{
  "dataset": "procedural textures in two colours, tilted and lit",
  "crop_scale_min": 1,
  "norm": "layernorm",
  "hidden_act": "gelu",
  "parallel_block": false,
  "moe": "top_k",
  "expert_mlp_ratio": 2,
  "experts_per_token": 2,
  "shared_expert": false,
  "width": 384,
  "residual_init": "zero_last",
  "one_sided": false
}
Rows from block 2, named by matrix and row number. Rows with one number belong to one attention dimension. Each number is 500 + 40 x the weight over its row's rms, rounded and kept within 0 to 999. All counts start at 0. Numbers have three digits each. After the name is the row's rms in percent of the matrix's.
# q: attention query, key and value (stacked) (model.blocks.2.attn.qkv.weight, 1152x384, the q third), inputs 77-153
# k: attention query, key and value (stacked) (model.blocks.2.attn.qkv.weight, 1152x384, the k third), inputs 77-153
q.68 087:497469519572519477525528520469509438473424529508479503481556489540512472534479510440492462508461455513482471487538552620474475541547502510479571507548499469501489542487490475474535523493456502510462470502560509530460475531564511450
k.68 093:491433533561514556478542499513510467455514483532475481475488573408474465507534536491475497484481516499498545519430479474511444470499516543556580559495481465557493556481504503504433557524467490514467480495505440511503500552583569530
q.69 086:545515509477415513547555530477508552537590488540459571457519426503454455500406518491492455591493504501438487539599447455530527538560488451544527494471455562470576576567494588576546448483537542461480522517543511457461526552525455450
k.69 090:471511494516473485446504444522566460472473531521497588542505475539468521492526571516463557494547501545454494576501445572499466474510517453553540560536500516451488518523513489463525464468566531509496528504479561427498463467531508561
q.70 094:539469589445558507513513481457517548574473516449476461487551497536505516465451465471513460510522473522430517492459445501476499519532459507396547449501498439496440445414477519478484456426452539520509495499507467498445473477456498502
k.70 099:536482512566456543457553480524478574522467486512560500517564485511540530505517472527504473460467444497431536469559433536473460480501516431553540495454519489497452442547519522543505536545610516480515538539504481541494512486537447494
q.71 085:565513408561518517498525455473464520501489482453512530450462545504428484458529516527587582445539558519531506541474438524451535507618526493560451492544535490505566529582536495501472434573528547509515523536526525472416465523454487469
k.71 093:469468531529513467455478558554458501485522523534448431422472488521504435475453486546541485474512465530496478453484535493496558462483550489478586553469440551442508505468506523489504504514565472447521553561473528528540478505464471554
q.72 087:515505492547495437447553486340555552534450513448501466510510532490477412405523478503525592514560532459467486538496531461542514532534460580499500420460482489493465486482574479549478491468504479437547520429593534471510440551572499528
k.72 089:449444506620472453537512421472465514501504488500497501439474523516534502480488408428458462616519512563483472507472522499500497495525429503466483463467578524473445472549515459465522529563520500515492499486426501507563479531456524410
q.73 095:469434462468512457465438553511458447547478527488568482449469486592520501513500481497452441538476455507539481495487520438516620533521525513543461445550498489513469490493499492591447503516471540523505442505514512474545530506519468523
k.73 106:547484490501560592521560466552501456568534505475465521441479431524498505539509578428481518494523511480508501467491481564540522507520486534470564473563541463498546544501498529480532605469476589457403488529537504486481501458484526488
q.74 101:542530554500547489558478458453540544498568433489561540520518479482437496511480443609599492438431567555495408501495484520521520492526509436587455458463514543443444417419455475524476512564543505564472532570403478514451463505518529551
k.74 092:561568486587495498487487490540452589518527514522522471468603485468571505525498458497555544484559481480489481464501567577464484467476500552437491575507547504455450461472454499421411582525484511518452479503495535500497474497395517460
q.75 095:556521485489466551500451437478515547432507527540510490521585476524553575484472514490497494581477546573466529472526521573565483533549506506507587465546539504457468525517434412483495485497495484521497551422478498535423551547489516535
k.75 089:439498423504532511457478462457526509547501473475462478573462486530474475551535501479528507449470506484481556536501490557525426472459490547486525531520525558567537515535475467457539432517498548467570475463467485529495484517563581534
q.76 088:502456475526449518504493472440518538487422434408499529464516466559467544492566500514519554499516436483505466523472526446509500549496513445523546521474497526472527523527549480409556499560535438458492546448463512544501498446555550437
k.76 093:463464458490466521470498442536532525544537496483473438471557515489514457464553433479506514467504490495547540515502538496459436482470543441507490540487481538495536512476403464560481405489470545550542517493477514563514501504408477479
q.77 096:527484482500426568516565492537544489491525492459438529487515472533546483488521513522447527422511525464553458498580554544492446542572559498504482568539471531522457500520531438535573465517517388460567449475474494532522556440538558440
k.77 092:454521464550488525548528497553521476439501536515520462495479450468487520486517443425457520594502551449582508458479494505478396447461510469519525501456480437536476479463550553607516435533477504515483493524483484455455461574505527517
q.78 086:488518488544525558458454427468512572493478534559466531466444506478471383513381422535501483524564588480491439487475429503454512492453462439535517556517501552499448480528494441445461446503528545482567453480545441434466559544497509472
k.78 096:450521472527461495482496475529502500551547507444438508493532476516464468488444420506571533562574504502491594459499435471531515474541518489541487494493475522552550501455512501501504486513517489474501501465500521453427515488490534422
q.79 099:511458466471411601526509416451489484475471498475547527535501526597445507473431480548505483504552552505552479535502474492510500520527583486522515459538472524421572479436454500524465547526496510502532469457555536499487435519557512511
k.79 097:577536576501468476451526470522473615510467508479536458520514515436429470528556521457516529525421463514536524471480464485477424439529537493475445480475462572548572427474441516495504476480514491476550495532532559521535473522513512505
q.80 103:437509523523464516434535553515466527585468507533481439437499536502543486484398510529508492459526516510512576459421466559528475448584553528481491508473469516471513429541472543510591486437457513493535553514478557484529483455513493421
k.80 102:546533505466467495506483446423503544454541503544526551475526539479497533515447505594498490510436455544514459536491496452447502560548478494492478517432503483454601464483566526472439467523518481468527496503488560521494491526461493507
q.81 097:537511467424537523484464457494466396484526450552540529484518463390541507507457510554495436459491496506556515511515456548450548516532486544458498521547428490539481607600538495544480522494506491423495565480421471454476542482506475537
k.81 102:474478510463557475482530475467467511485467463404479516452556581474533495580486519531503527507476546554447526492551488419505425552562452431489506550531523437500539569588463524524503449445445503491454506463399458530490493471517469489
q.82 093:521537609479461473477515481466478516441465491465476553496513478579465472458582571522527427438412475463544454486537538504543546573511564495473470432539418516489496491501484484483488492478464526477489481489429454534509479488535520500
k.82 094:461542489574486472471461489471436522413476410542516488473561489582494501522531468464471484463495441481433509489497530477484530523518443496502517529566534472542470513521497474420474452454513473541479546477449452507412536471529442471
q.83 091:466566496471474507480526415498532439431496502511448555465551478549544516422489571471514526500508571502437497487508554448476544573539513495492571481502511504471490522486545435525471500481490473545566529495545462500557533530487498527
k.83 093:512518497484477418502507474544535550474511481528416458472542497489527536488584496530503470441509468555564452518517480511551506565475556461445552560514512466587559473485511540538532525501429508520501488493528549536467497484488482525
q.84 092:513506535545566555481522547482471474497483509551471502568486590483495544536542504518512541501427506514504452487503539573521513529504524492447548493532500525504465553522527458534482613444516476468461503479507448524585516482506519455
k.84 094:466466431435526474486483513493528546433458467587541482495567543562609484499469500512598481505464477560483488527512525450532493441471562518502509576483466510510501481469447487539483507465463548442485520545403498494498467569507484494
q.85 089:486524457479508541506536468482496495499457560552507524478468477523505477501486447552518439535511525452538487513453482481471501550429499417460434462529580444484501514461523533537511479518458422528538464495454463504470484581531539524
k.85 101:419518464550501442477496576559427558517536521483533460521465549491563496580505452500473541520478561492475498499512480555533527498492507431514575528569501489449536477570499506422551511457561486556522513498573484488502458451425501492
q.86 101:448548486500457540478498478484509493514469475510470559506425473505476516548475530405536474472511486517495487444500459449492433489517479534425491495515559464466496526534507541535478524478508432428502468467417448491536490433520489513
k.86 103:560486443552518472507460479551521478442513474505496572470392479473445547487495530440583494524456512522542450535554519510468495472496504496468507515494512502507487542424484560538459485520534559635481495440500468522480477451435499592
q.87 088:506559487447427530519493490456490479518545539475490550496493473544524446494571538552515489461466546490521470467515447518412540517500567454558513493433484508452466575506418546547473464457500472466457401550503586550559477553578436409
k.87 088:482532498504554430491510497485468502492434514549470518470483516459536462613509457456538522465522437485493485520456460490464466519471461443500471521526526479459486462468552480542538538507521496557544563483494501443484551442439498531
q.88 084:484537497439468524556467457558581520499482602481468546581470470429477566570500471470473503502422581552434476547495498532513591524437482410497537485534527554527465526490531544533461513510510487551477504531512492451471416508543458513
k.88 090:512535544480448453417550492513487449497423409526491438534416559522492480558478522430510498489481493545497494425523462557542529540548562450528531466445533493471468492553455564503533523434549412485448482499461450493448483490458492452
q.89 100:481512561537485529516525461392478563480427608491450463502503561466500578464472521465445557493494523451498603486460497478542473422503481549502511452464546461458556534506517472467483500422470483520566494485450508565433509544475462432
k.89 117:504475514506464463538528506478539498439474537580587463562551411484485509416553547487501487488513524451516533490497444540473544416523468565466501499476536472500481424443512559498420459535490442534549520501468443490464534488510484527
q.90 108:571512436446457504548586492532494517543484523518526517572532529554457510490507478503491494474426533543447527488550516546544535483560560494527482456450492439479484498473517452541530451492517556459481461534483436458509553519482485490
k.90 107:463531540480488529505477532526502538464521463506471469505598512504454432528585427454507530516536507481523546509498507509543519535576506526517500520497516497477571475528499562524455545473557472485510500500504502522517535459440501523
q.91 097:532431508511471536499460535541442486465451486438534588576591526457544468463476498496534489433481501496454515463533543479497466525538471521459530504476536472501473563439543473472478501492521423520477507494527491502489544500467471599
k.91 101:530518507499623553462583470595536409496443493460470464469460539555494484475531547462515507508491495458492534475524532462532534600534414503503529450490506456471426502535437516510514465429533474501505506485582466523582466554494516551
q.92 091:546525438505540493521515465576472480604492481540446512447571552542465541467502484559504538458489564531481505464475519537591482461504467473565552484542449546488583510553526555518522486486426485502560525467462536525448476509512431511
k.92 097:497452437499504452442480513515548480487521516520401505470510459459521458494493517518515460532540556532504493536526577458485543516550484570516458488529560539518486483477460437491483486514545501480425531485539502531535509512449478445
q.93 093:534560466541513542472498526455546479409424485478538467547452504391521571469565509510507586517462462427542506436482576500541477537546516456551522517396524571438456445497505438562520459543520488432515479555469488502476479506524488505
k.93 092:455476515457537523484525421467496552470445522496552528502493466501527549521527473510524498487527564556439486489507514452526475507529555414508538533536489541533482486489453523527483554482473470411507486437478416502496534550472515504
q.94 105:451454564497509485478586542516536557470479532524509495439519488571560556480513491514568530598507488524521515425534520462483569530520523489425501524547543538533501531428453518502409498498470509477500483516461482424524493486534436416
k.94 108:490552476511511569485461474477576540478471473528504492500498479542574467510494492505543483507544457516519541458479470548510464508534578578435480520557583490444530479506453443494445466529534529517461456506410514528477486520551537497
q.95 093:548397608419525526473533512486522470517479503518479431514426484555551551472536507486424480568548489527441506470496482475446575496500539468473497475514519444494543518450460476504523525480488474418513497486531478529542481467430487405
k.95 094:470515499515523480513421552493485472544494507506524484537417451502520469455555497490502495465478548437569457550475498548568502427518536530529414489440493551516516467437588456517476616585457489520557568521488450579465475520509525460
q.96 085:527473504556496410468527435484478512506469473455496500548487485480466443514507540520483541433482480513550484523534512517520492501507499467510543510424449538499483487457451463502493529501560502452536513541545563460486477515516518435
k.96 080:475556484503490580481539481577485512494484524467527514439434431430462489458510478471519456484456511475458446478482444545508460546517521494537506529451534480529506538497543468490524510436538486480568472497442521493529504550487460556
q.97 084:503516477482627474432474479513462481545488471514498555436471488536508468553537525505512560543525500551500475476519530558497528520558522539439504480518512485556499453587543535463540530413515545490520520521480523524531552476523558425
k.97 077:566469503504554574483573530465555494472462493546448491476518569440558479430494481501489553448505462538495544542460498446470486608501467397542515458525551446466540431527471557531452531515428529510532515426507511441470439474531487478
q.98 085:460433553507447517514481548549555489485519468475534558444545537444458506505520472497458501493501539501525401460508482474412496597455508476518515574534520489492496435459523449478485449466563467567530494505535476472559494560495476502
k.98 085:470488540532476494570529502427449506473538475453414443453506484520464460382464519469533529421517504541497573528500482470485478496482507500551557453536429496542497505561434540506518543552454454504403459531494448507541523439483519470
q.99 086:447431534471534532536501485467509462513571564459517523488497441515498471502575417536497519506478501511462510489453556558507513478473465425468558545493537488508495499517574495512515487529516542518515594494459474499507567474540460564
k.99 079:586499539556552593505477447433481508512473488489504473427584531537461470481479489505495477534524524533548479486450460537426530509498515564472505436465413551492448486530471436489495550526449430533508503482625504508572511498487448494
q.100 083:472509441453544500425523479519546524488508411482538540454486477485498512500571508453501460497515506508493503476578543499491467450512524558555543490515515541509461467540499461460505459505516513498463520482502446481498475395505543527
k.100 082:559512463451552428490491513478517433490525541450396473468552474521477511436445468472517538500505575486497537504422422547535501531482500509476497525544477457467447477582448483593522492540526539497512544400511516548587501495522494492
q.101 086:528455528510527475549475524525486539537549508438593504518484460497553519496572510550476499534456535407425497492491551462517564560529475546490470537453531599455413462478478480471503473515509512454448496509471514598538502497501468478
k.101 084:420558481501422537515443548514481583521503504453483551523514425554514508538504484515531477483508505530504491468442445533460511552516568483510454549483506491445504477519504486501513501476461503464478465470548500514474572482447436428
q.102 080:522543510436558546570531511496474459493515495508516465432546470513552488444463526527541492462498548504597481453497495510454464491527519405475518452530560476520534529552470532509517463528484495505471459541501506503521548535504604520
k.102 077:472466521588486473490459480514501558522521580468517487530484490459486516535505482535487440435479473526462552511488485520509536506516502515566513489507451454561519461522510477526481451441540459418423512492575537445540470551501509494
q.103 092:526425503504442489474505525524467489431473580533502520406507576461515470481460525533523460509492528503498512483600500494481486481531540497575550421503574572507475564557542471471501485356543523485457538561485539567482466491535515554
k.103 082:523545520463524520425552532533419488501483436458462496564512525542481558546523473553486496535476453551506499486461480460478508494463458506487517528512451480509514512466505493487533487515449504457511471455478492521464500417533482510
q.104 086:527488466494578518399433445476460485480427489557500506538444501522469495517483506489484456610497421446487473518480472496516581424458539502481450430433483498491525440545496466516519478454490562550493430511465487542511492545552533464
k.104 083:535489460483505514443527522470522480520533548530522514534535477428489515566491399494538425521463529523488432491513567534555546460533488461455510468506497437481466588469465485458478546616482538512477552489512418528468522519486457486
q.105 080:512542532525466506442531518550474477482557451581567412465510439505498552514505511492439542474481479504466488448534444531502467492555486477522463481487470552502484526494489555481455546527536484453466501510490462527443479464515430517
k.105 074:513500476502511501524522453449572622493526537447451495526500482385574499548464505510527445509507493481557522524489521526539595517485488520493517404533510434515522445507449446513547458452512514538548557471509518515468519453471490465
q.106 088:502499498488510498538517541531485550524591582482494519459530461473624582567519486545500496525469496520464479496531535462459477591539515534528486492465563453565513455448435490439560524477534497524485442564511517512460471550441515564
k.106 084:491474453494549534521471454499474509509575516537595570515513569542432488510466505552498536421543505527556468497493538488533495529496512438456559518563503525509501455487525537586517581493441531486518503476500579571542491479515502470